config = dict(
    encoder_activation='geglu',
    encoder_head_dim=64,
    encoder_conv_stem=False,
    encoder_width=192,
    batch_size=256,
    lr_schedule='cosine',
)
Rows from block 4 of the image encoder, named by matrix and row number. Each number is 128 + 24 x the weight over its row's rms, rounded and kept within 0 to 255. All counts start at 0. Numbers have three digits each. After the name is the row's rms in percent of the matrix's.
# fc2: shared expert down (encoder.blocks.4.mlp.shared.fc2.weight, 192x96), inputs 0-95
fc2.26 082:172112152130117129116175174123090126148189138106098123132150110114113146123165156151133119130143142131128112084139133166117154146142161099133144158146126082105146124146131123109126090192167140128112140117129126113094152152091143160168158113113076096097105094143126121116123124157117130129
fc2.27 101:166183129150089100109145106125094097130141133129134104151130136117113117129104153106107169117149121151117124106150083141143078141141167129137154149126126119132120126142103148085147145146114169144122099121146104107105083128097130181110138140114140108090070119157120114132120198112116109159
fc2.28 093:172113149138117139162115145126132116134133155111135104149178111117116132163127141127149131138165162124155130125075125137123156155174119138118120125101204147107135143111130091106101138132144105116124178144150136137129101148185102174150184117111131090131119127115171131103148116105139161152
fc2.29 070:149097124145123141135123115127125133130177106136078118122110121183153131183162119092092191141087163148111129162169119118141124146162163148157124138109118147124116118115120125097166107152105092174098107134121137121116144148125121106139093130141155127110104136189165125144119151130113125100
fc2.30 071:149161097142130090161097136160139118110094118136099141093119133102168141129122093148156146122133092122104093128133103138121168104121082144150128126154115117112099163127088108091111139140113094150078108105144119119086141108094141151146159144061120139132142154132118130135157084118125097167
fc2.31 106:127129131123145121084116146136150114103174084167118138140137114081137119110150129122092114096139144146129102103143131119094095138147128098127139115125136168136118140101134163102128090189097136167143133151105118074110116127140152142121099110052103107085120125114114130116126142104181141153
fc2.32 091:102154168132140168098098142130147120139130125127060170097149084118070119119128134127107101152145123136143098091112117158163135145126127113152122198125129096154110152121108114091151162168123109081124125133152145106130145128151135126132135103131069103140155132132120098122159099131121117136
fc2.33 103:115136139142105119100108095123148173109145120131137134143152139108147130144137130131148157167094115143126083137137126152140128096106115183182137132117104084098160162146167126119123101091106144144140111156129141120171139113119096124105100120175136153174144164110085102140174149143088140152
fc2.34 095:129125136109124154163159155130083118171150107073130102141128112095119142153106155160153162135114139174119080136103152128121164127166120161130142166116118091130107161116112114152088176123178140147161177089136157121100152127128160169134161134118122108130132151108121128128128136123140105126
fc2.35 108:126135154149155150136125098122147162082087093094048145125110131118102118082127153129127123169157146110116109144134091124135101134104130134088148160117134080118109130110099107140175141149121107141082114100089147140126124136135136090116094107086139101129105151117102123129172112121122113134
fc2.36 120:124075078116150146161140086136139159123134119130105142112100122139146140126170087160135117136169142119121160143138115154137110138128108124113088114138139145133158123152109113157161172128134127159141114154139141122151140156149134097136175088078120111165162146127156127117106049142162127111
fc2.37 100:150135113088130140128107138114110144113139113164113111139111096091129106129133150162113204113134115136159099149140160103139103157155114112138102119125126123094128130112162118157129116148188165164119081107119114123077106147162136158128102135144056119131115166147096108129125139114155117115
fc2.38 135:126164143162090136180126108104072095132152117113169167104130128134065146161099165140166137109145164123105144183129111148119139100105113145125154125116153101139097124132116128129113151150127166090106134158110124165153160115123109131155151155162143157158116122144136128123141108141100103132
fc2.39 108:069168141096104143137174084108134082111115130111138139084109115125120116115124116109103112189116146121151124120120125167098140104117121075114102111165132146105132126141129129098137123132119132080143107145131108102160122144175126101170099158146132100129155098112110141093135146147170105148
fc2.40 113:130074096109115130144126157146140109095135157118133160140156121170137153123148120129130109148143113105137169124116113143096136120134094129083106078078103095112128108145119081133097166084156128140106159129117099157088136181121123148137121088136110122110119109100161090105121086119113143115
fc2.41 118:162134119094143093119114125146133142113134126145080131136104138132106114111152116136107146155121115098130143115134155151090110122179116091114100147143136114085105123120133148162146161106139093186077148170105153111135124154137135157117168113105093091121087169075141126124133090150153109111
fc2.42 109:135089120171096112109120107153138116139103117118159125120130120129132154114120162129125100128135150122162120110103077134136159117128114190131192108103089060166134123123127121123142122124131111130133117156128175121131173141105133150081105120067149147118118126148130116172136090134165150124
fc2.43 125:103109098137117140119128146157149147101058121155110123122143139165136121120168125111097138123101119129124148119121136106150155137125122114119108057097109166125189088135162131128129145113115100127152161141129115129094106148130207132139128104104162107092144120127136126086090149131144138103
fc2.44 114:125137142119174113132113141150099135138130129168097103119125165147145162113159122108141130125093086148158108118155109144116109128180102146124149128121080122154179132107149144143129135111120137155089140168130122116156080172114131148094152111064156132100086148125125154127116127143180123103
fc2.45 084:127157107144131121105110145156124141118149152093084110113127129152137109126139138150112088204104122096103155130138151155126127117103158088127106138114141107134131151144103130148102150071105123123161135121093095116138105124146145096141092118119118125194152142200144111117146116143165117158
fc2.46 141:124144143120088134121112142092098135137126108089165101110087132117104148145094120104174134148108124178119160109135088120143146143096144147127137137125164082124127142118120093107102145117170151078153113124121150142185133115116118104124129202190093128144112132108134150140146130127135128126
fc2.47 067:114080102140144106170165159133115111094113141113049084128127132118143135140144096112158151125117126106097144117161156149136138111146154099089129129121126159162119137104142159166113159108163140124093126141170112130121156149148096144131125158111142122075146125139127149110131175084109131119
fc2.48 159:156153130121117128137126107102142131182163072116142142155105113086154077151129142129135114118140126144107110161119088134128124137113130121110139154147177135135124135087131113096122099153126166106135092042092112091143153109142114138121094162143116123139121102123106130159155097110105105157
fc2.49 092:177122132086114106139138087110136114176077096143139129168115175145150103092155108128153144107094120128145144146158128092169121139151133150136120146174131133139120140115160130172127146099147116126181128128141136107154117139116156108119125189109134114153114188132135144104135106100134131101
fc2.50 075:117107108157119144112138184131126123114085135115117110120116132137120149169155132099148139178136131124118141098088126162095161091120133156088162145171120173143128134109157187168132105164122123118123158128123120170103166157118106140100140139115093128142173162132109130116135122149173136106
fc2.51 158:136141138113166128130143078096132153147143092154124137154114095127133087138152133131152160139149155134080071145133144152104131142099126135124100147160149119118147155101151121097114098148086141122168103118104116108124137111172156142106104136173092131106125141149098124081191141106112122151
fc2.52 063:125107125125126156096144089132162123135144130134154158134097159070129128144118137150115140088158119129112158129092119162116112150113116108096155139139147084139105105128138133175120103141159088133152155141119147115124172140138128172138121165125143188164138099122108079151112103117188133103
fc2.53 094:108134140102102145143135091131098123156146115123145108133084116164063098140080173157123143126152171122150142086141138149080106118142130112158107120111126091105126145146107099135140126151145073087103117090110141146125135129145120142139141095123157130123137093116156115155115146099111188116
fc2.54 128:171171172104139114102096107132102138149193120166127117178123126124131159152117118113136136132123138162111140115132140125099133117115131130143135170123131095089130147130132091138139154135128215150104090085114138120097096145109106140134103118163110122112120114099134106167136158137157145156
fc2.55 091:162137138115137130162134120128138161151125122114106138128131138156113165100111132138129136092169145174118129113139116147179144113098124162099101127120145101135129143114169105113141126140065125111089118153129112119137155124129149118111129045071156125088115156170123155095135101106086141115
fc2.56 124:107130132123118128115113173182146108138102069132146139152117153074127071162144170106113110173138111118154139123144097150136133140127139140135151170095151156129125113068117168128137109113140113173117178143118125114176129164150143106132136132077115122150109130113134131152122128122129134154
fc2.57 080:112153099225170148143106120143139153140121115092143168135149114101094161102107183104148118148166104128154109111121165088134112126108158137130139118100129158135127089132155105112116100114147126146115140143111167114103155132123136131137139135145155116145165140125172158130107139092146143143
fc2.58 114:100108127144125091127134134141124088152099169174143119068133095161135120150112128098110148093143115086117122085137120119124133147131111095174132104091095114130136146130122144155056158153088089112113154119126093182111144110101137110138121113135122144149133141136125112157110153127148099098
fc2.59 072:085105154143100126129153134139114114088096139108097132124093089110110150073136126154152097133138108158146144105108135136130087141151154148093095134133111119155129108144128158122116105113108130162115085148125134135131115145148147109158124135087139111149105159135131118209116109108062088123
fc2.60 106:100113087177114129138139163168126093102091134085085134099111129116097136118129132141101086119127105114119145098108161137149095118152148088141104150074118103127119099134117135139143124148104074147078142120112074139141109136118117147137102120095087124127081128156118124125140117143167117110
fc2.61 098:130144123131135103100130097113120166132150111099113112159139148106127116142090084099122129180130132132169193141094118102141134118133151142115119139176199132090130133133106130142146150084166162124161157159120145117121138099134131131141127138123145124178086078103129172134121133138119145116
fc2.62 097:097123129130131186147152130082131142204132129122159147111138129135168111175156137118180125140157148136111139107146108118132180150108124138162114091140162143159140118130116131091139119146113136118177133135136148126135105114162123087105117139140120160127154075150166098168134148117116134147
fc2.63 079:139162098143182141158124116141066141101151135165161132134171151139138120131114141128135138141041098137152143149113118123112122133158155165131099109105137144094121098103106115161149142115173109154153126142094103154133140134123134117132164099094167112127144143129140124128141164118163167126
fc2.64 101:085112125095093109141101130133188079124103117127109126126115130130108112105100188122121144132097095123126125082123125089105124132184112088133155151101117100164111132101111145109144116118165079185110136118126163146133124161136121145106127154104096104116125134098118088120126113156147140114
fc2.65 092:070122145124139129145121117120152170116156170153136150102133153124100165145157133127146102118145143147125184127136102145148128146064109109118123145134135109133163109145170072076138118118134104095102117096106155123157143128130145138133153063137121181105106126149141130124124105134119157101
fc2.66 119:155125118133103164112129147158140128107117131126148111118101116123122156099160144102103126160128110103115166085108110145128128135148103123168118113114123122140131103124165110161100128091118096142093160113145105097123107161078126091157177134087122099130096098086146142140082175082117106103
fc2.67 100:154101110122122091133111118120120140137101178146106127137156162142086179132114076107129140079149119129135130160137124131145178147151142153133108126130053138098151146158115099158165146137117096127108139148142151156105145139168114100116162110133113155150141142145122137146092158177122118143
fc2.68 106:160125145094096111109156147154106139115138150115112120161157109133083152089121166112137191136150142128139118106138124120133098099113135118121113115113094119125146136156113093147165146175146118127145100095108126143111097110048108129147117108128115115123112128185157147109096161104120097165
fc2.69 097:118151163114124160085131106103111108132132111134152105153140121138080131120153144087144125153092169135130169100134123128147181140112128104122135170101106117118183146116120067142098121108171086125147133135111179161127100121116128088135142131131149151104097106116137155145117164114110149095
fc2.70 106:117169177181078115093122117136152103102123104143117137142127141103101131119118127123130153100155144121117115143139129133130161147161142086123120149085114131098134198108130141152149123107109128132099109063110112153118142128143110141118111125106123172148076152089106139129139105155104085100
fc2.71 104:145126161083154153108105104147117142134146121164163112135134151114127115104090129061157150111130151157152121128116112130119156144132114081154135149069153178112178111126144133112130124157149145137142120188138150139117103105088149125133146127125167118103121129142115130146138197140156132118
fc2.72 102:116159112136134122115154138112099127107129124121137097146123158157170141152148134071168119113156134144135138154105144120123114126146178135154116103138173137120134115155130127172135133159186150161130156176125129126129143116156109136150110126131156171097175120120120147151167125183137186163
fc2.73 070:124133155118146109064121126124115189127153121155148120145125133101114117152149140093136142121173105141126114138130101113153172108181150110156139092146113123142120115167120087147110151133094096104150119120119152145153148172147098086118130154169106133131153086127107121133152126123152185101
fc2.74 079:136122111130116173177114128122117115134136129118079176137145111112122115131113110122097122118129125113126179126148124122161138097138126112172154119147139112166116135127155075142131111168135133130119173050090146149135166122115162117081101085083126102123116120152140146130128117080110136105
fc2.75 109:157174128149169126143157127113089141145149115146151152152128101084168107141141137112136178110167160143126088171139134170103159131108141169109162112154124146134156133095142131143138105146133150124134106128154131129126152111156125153103135163139088130134126169130080109111166149088104162144
fc2.76 103:137161140156111133143152116144104132133168121130120076183137104118146159140133126120087164148135091106102112139112122169082105133126138120108127108141106146148099156136108132138098143151141153129129135091151179152081117145112115135162170114112112085132088103144137086161120152128141111185
fc2.77 124:132146173139120161136159109124110094131108178108117136135139156121099139146120152141124095135169152143131149110140119131142130131086119120133140189091118108150079153141057134110136127151121131097111125115173137160122115087119096142120141130138172168127106078155161158152121126117086128122
fc2.78 089:117127138123140142154109172129117130092118115128153128094136120161106147164137076131117138110114126142139113128111145131088112155129107094134138134098079116115137138138120131154136155147094137157065103108076079130108150153136097142153163116151078167132152160179123103138112177116129131159
fc2.79 095:111176139146122097167155147113137145134131165097180158105118120140155115162113118140144106151129110157109132110139156163133098127129112199160128092156095174134107123131112143127127148126122116091123167149131159106132144152171116103108146123133192166143127110165120138143121138163107107142
fc2.80 066:134122141066155137172142099165124127153128164165115120119089120110119123121130099112116103156128138135122117113128141102154151132129113118154129144122165136135110102150115143067135095115176170089151133127092098078126157104125104144089113126139180094116139120091121138093091145147116095120
fc2.81 128:122147149154114145103155135137170120139152099123148135166120137113148096120136174135149148080145088138091090147147145108107116108146142126116170126127126135181107132057125152104128099118093107141103122118136113123174164084141127169109095115106131156096140144148128135168123094102114115139
fc2.82 100:123136157073121154140102150094149128145110116187110160110109114089129069118142089148142128140111149132095092147144117146131187155113088137135141151137104154155158103092149104149116097132147146116152087154157127166112140101110154114100138140101138150135134117091160109126139107127143119106
fc2.83 063:102116094097152070131118152149127143143140126129200131142134163135102121129137139114095146139142140145114113144100118123121104152151115143122123126138093108102110154109145126106161127125179143095174159125156084127132060148117110131153139107094134132134114140114138161185155114106073128111
fc2.84 137:111118153101119106127120108134125138113137144107101119122131117177089148110085122137134153110076078109169142101111136123105116117101128126122160122115108072140066102152094080150116133094132100075109134157133120140135121129084100121131170121109127127145169108143168110142119114132108121083
fc2.85 105:122092094117093146148130174164143116110101103143146155121133105127122119111135140135148174093104095115126152142129126104133145138161098103082108092139148112147156088106151141155101135068125117133164139101122108128099146141079109086121118127137134105129145091096141118125067090118099132105
fc2.86 104:122130142131120135116124127092110143061096160119117146125106151198113140120133105136091127092152152111096153133121127173153109144126084113133102158141119124135161102183133110125155144129126144116065110110117147101132126181139133098124131114120129135144154157148115128116115105128131057101
fc2.87 054:121090086157159091116149126113139101151165131126158120119143140104077169111108141121077132114115090127168070136095140154147127121113113131124150134137152172134127112122100146136104096057146124127152099135116139120129132114151113090096107131112115118133133122145133192136168135120134130171
fc2.88 064:154104113079141035097117176121149138128152097166161093118151132101117112142125124133152120121131123113138156142135142126129148129133127095158134155144126099134099146161126133157165101093100145112185105142123149124101156107124148075140108138130149154111129132100116110163122142156160113145
fc2.89 108:104146174147169108127155093103155156130131119085149082101130144146135132105113117119156096149154106110165125110135100131118146129098165134093142141157158156118107146157083142079143123121125114091133114184134157105116111089116129143119130122144129142157190089155109128111140141151164135125
fc2.90 096:139156116121155151107147099083102164091106172111120144113159133137106177140130092124113149130147143118154115128127165132096125134111147120188086134133129145054135151116164115159127162088153125104137107170145149132100116126112149149138132141135163145161154132136148116089129153149139160151